From a checkpoint of a small image embedding model: batches of 128.
Rows from block 11 of a small image embedding model, named by matrix and row number. Each number is 500 + 40 x the weight over its row's rms, rounded and kept within 0 to 999. All counts start at 0. Numbers have three digits each.
Before each channel's rows are labels from the 100 images, of 14976, where the channel reaches its highest value: "peak on" is the class under the peak. Only what is clearly more common there than usual is listed. The data: simulated stained blood smears.
# pw: pointwise conv (model.blocks.11.pw.weight, 384x384x1x1), inputs 288-335

peak on: large cell
pw.118:490446453427430443448505509454453502450500483507529461436451456449458504518512451453449507483460480513487440509515487451483504455439543500519463

peak on: small cell
pw.197:489502509527514501491542445478513489520439440475560493509486497529569585436472549535505457570544473497496522429456496556526472529502507496461487

peak on: large cell
pw.262:486447449453434548517488443476472493436477530472511482415460430500463543460478472468502465465492512499500465504467463471508479472440547441493405

peak on: large cell
pw.111:547459491470454537536484441525487491486457552485499517436409506497487539459480501475530443508496462501522506468437514493535481505444531480441453

peak on: large cell
pw.8:499429519457460470499443549492492532471559549523512528487495509492485612537510460508500544486532467553567472560526557491535549476500481533500473

peak on: small cell
pw.24:437455539464438522469461504474484532503518506526519492481475500486529511497480553553442514511502485511529502510487505529448482544451493499490468

peak on: small cell
pw.99:496489553519433539537515506466493514535527579520493589458450573492505473509501529526487513547547470521538528531499553537541530512506509513508491

peak on: small cell
pw.219:482471546502469527497496427445495501471455545494506525492433508517501464462485513502462458492491461493519498484427444518493448505474443453417446

peak on: small cell
pw.233:534474553432428523471478473487447508472490544493537512478465488441576597468470513544468483515494482516556428481410514497529477501465509486420494